Weights of a small class-conditioned image diffusion model.
Model: 6.05M parameters, 48-pixel images, arch dit, norm layernorm_no_bias, moe top_k, patch size [8, 8], width 192.
Training: soap at rate 0.0034, 7000 steps.
Data: trained on cartoon faces, 101725 training examples, 17.6 epochs.
Rows from block 3, named by matrix and row number. Each number is 128 + 32 x the weight over its row's rms, rounded and kept within 0 to 255. All counts start at 0. After the name is the row's rms in percent of the matrix's.
# ada: adaLN modulation (shift, scale and gate of each sublayer stacked) (model.blocks.3.ada.weight, 1152x128), inputs 0-127
ada.550 082 [124 143 132 142 146 111 155 105 119 191 123 118 125 141  97 119 115  94 112  94 104  77 164 111 103 140 123  82  88  86 152  86  77  89 104 114 101 135 140  88 121 103 103 127 106 134 142 129  93 168 134 130 150 170 114 170  83 148 106 131 172 177 128 143 164  50 161  55  93 126 135 170 107 124  55 119  85 122 123 141 140 206 136 102 176  89 103 180  82 149 109 153 124 146  64 122  91 170  75  98 184 128 121 122 102 154 133 120 156 122  16 125 125  98  94 132 144  83 133  99 133 101  93 122 189 128 144 148]
ada.551 087 [105 193 157 128 145  69 125  81  70 150  86  88 185 142 128 142  65 112 126 108 139 103  60 130 108 125 110 103 122  90 159 150 100 158 129 117  85 149 164  73 127 149  53 240 126 127  91 160  87 109  82  86 159 146 137 136 149 138 125 133 126 136 143  66 141 107 143 172  86 141  86 130 158 128 128 146  81 116 137 152 131 158  94 147 189 133 138  99  89 105  85 143 160 186 136 151 160 139  73  94 137 150 135 129 150 140 171 167 157  81 118 130 201 161 130 140 126 102  95 103 102  95 117 117 121  98 103 136]
ada.552 074 [153 139  83 150  82 140 142 109 124 127 193 111  89  99  79 178 182 163 127 123  99 130 100 120  95 115 110 109 137 166 158 164  98 191 125 113 208 154 153 189 118 190 112  48  94 116 160 117 148 148 142 169  96 143 105  95 133  70 137 144 202 106 126 134 111 140  90 194 152 102  41 121 125 147  80 123 121 130 123 120 151 104 135 126 147 115 135  47 142  97 187 158 140 133 124 119 116  98 134 164 126 115  99 104 133 159 148  86 116 146 187 110 139 126  82  69 160 127 156 144  94 132 125 136 111 150 148 184]
ada.553 089 [140  71 123 115 149 155  82 174 174  70 179 131 140  97 142 142 102 142 123  91  92 110 149 118 180 140 123 138 159  89 114 121 178 149  70 166 169 123 103 135 132 132 152 127 169 169 122 200 156  79 157 168 152  70 140 110 139  96 137  99 138 164 166 177 100 155  99  84 204 135 185  98 157 201 188 152 154 129  95 112 148 113 136 137 109 128 138 126 184 145  99 165 160 141 113 129 118 127 110 148  77 151 168 137  98 144 115 122 129 160 185 114 137  84 134 120  68 153  96 198  86 196 145 130 144 124 132 136]
ada.554 082 [109  97  83 107 118 149 117 156 140 138 132 147 110  83 164 181 136 127 111  73 155 153 173 142 108  64  87 171 148  96  61  87 169 120 124 139 143 105 126 144 149 120 123 132 171 123 132 139 220 164 143  93 162  86 149 101  99 165 138 122 196 180 164 106  81 145  98 125 132  99 119 123 149 180 100 137 187 145 139 138 136  81  72 146  84  57 125  93 182 116 132 123 161 139 154 167 130 124 142 188 151 151  69 134 124 124 117  78 180 102  77 111 107 101 155 100  59 105 139 133 126 154 126 167 101  97 148 169]
ada.555 068 [178  66 151 160 107 152 169 125 167  51 128 147 142 154 107 152 126 109  95 176 140 122  88 138 139 179  89 131 111 129 145  68 176 155  73 133 124  99 154 157 114 158 106 107 112 157 149 132 100 136 137 160 153 115 132 147  60 121  89 132 183 103 152 152 250 120 127 120 130 121 150  86 127  71 151 153 131  52  86 158 133 103 145 110 114 140 149 102 160  67 120 129 150  64 159  89 140 128 192 163 181 131  94 126 111 142 147 162 203 140  72 139 146 144 129 144 145 106 118 127 117 149 146 137 110 169 139 156]
ada.556 074 [164 117 166 177 127 123 129 129 133 126 154  95 113 101 159 120 166 114  89 228 153  83 135 163 111 118 159 172 141 204 142 147 143 123  94 112 178  53 136 111 162 157 146 124 157 152 169 162 152  73 118  85 144 193 134 122  99 109 136  92 149 154 124 181 142 140 161 149 155 129 193 120 125 146 124 146 165 143  77 122 111 160 133 156 110 124 138  48 161 121 187 153 148 138 153 109 120  96 123 151  62 124 108 120  78 159 133 167 172 138 131 170  98 121  95 149 113  94 105 128  87  63 107 203 133 157 169 111]
ada.557 065 [129 110 151 161 149 207 174 140 123 146  99 106 123 135 159  86 114 143  92 153  95 165 181 110 157 168  98 137 187 115 106  98 172 140 117  92 116 131  89 137 117 150 105 118 138 162 192 155 148 122  90 206 129 165  86 157  47 104 137  99 107  84 115 130 151 139 184 134  97  70 102 118 170  92 155 106 151 119 149 112  88 128 163 122  65 134 121 148  67 153 138 171 133 139 169 119 113 133 123  77 119 148 101 116  67 132 126 112  69 146  69 126 177 135  84  84 126 145 108 125 114  86 178  98 118 156 186 175]
ada.558 087 [153  47 137  75 151  77 157  83 120 137  93 114 113 133  34 139 115 129 100 139 140 134 132  98 153 142 172 174 114  90 101  75  70  58 129 137 109  72 141 100  71 185 167 172 129 130 116  82  68 106 107 154  62  86  76 144 127  67  73 150 148 109 119 107  86 118 111 107 144 118 108 143 126 113  79 125 116 151 127 174 115 111 118 176 118 143 156 147 119 132 152 107 178 124 179 166 128 124 108 143  83 139 188 113 173  93 137 118  96 132  87 128  98 110 172  95 103 134 134 130 188 124 122 129 147 153 137 104]
ada.559 095 [111  88  94 158 125  91  72 101 177 127 212 150  92 131  97 164 127 197 107 131 142 125 147 108  93 129 107 130 184 100 132 105 126 142 106 115 179 104 112 128  53 134 168 130 142 138 144 101 103  77 126 134 120  70  86  96 124 157 123  76  67 149 106 100 145 146 114 135 142 124 126  69 165 122  91 155 198  83 139 119 164 105 175 189 172  99 113 168 105 192 148 112 121  82  98 133 133 113 125 156 126 121  96 119 112 146 130 106 139 161  62 115 170 155 147 139 155 173 146 139 201 103 141 122 126 203 162  98]
ada.560 075 [113 117 171 197  94 208  83 100 162 130 142 139 118  99 104 107 188 155 145 152 142 136 103 136 111 104 100 153 135  93  79 124 153 191 131 130 160 118 140 170 166 121 173  75 148 115 123 129 127 152 106 129 101  58 121 145 114 139 143 205 119 111 155 182 109 155 133 148 160 158 167  97 142 155 150 114 153  79  36 110 157  98 121 103  93 126 154  84 142 149  93  76 156  83 136 124 121 140  49 152 119  74  98 108  88 131  79  51 136 139 139  92 169 135 136  99 107 133  71 161 145 143 101 130 106 106 144 152]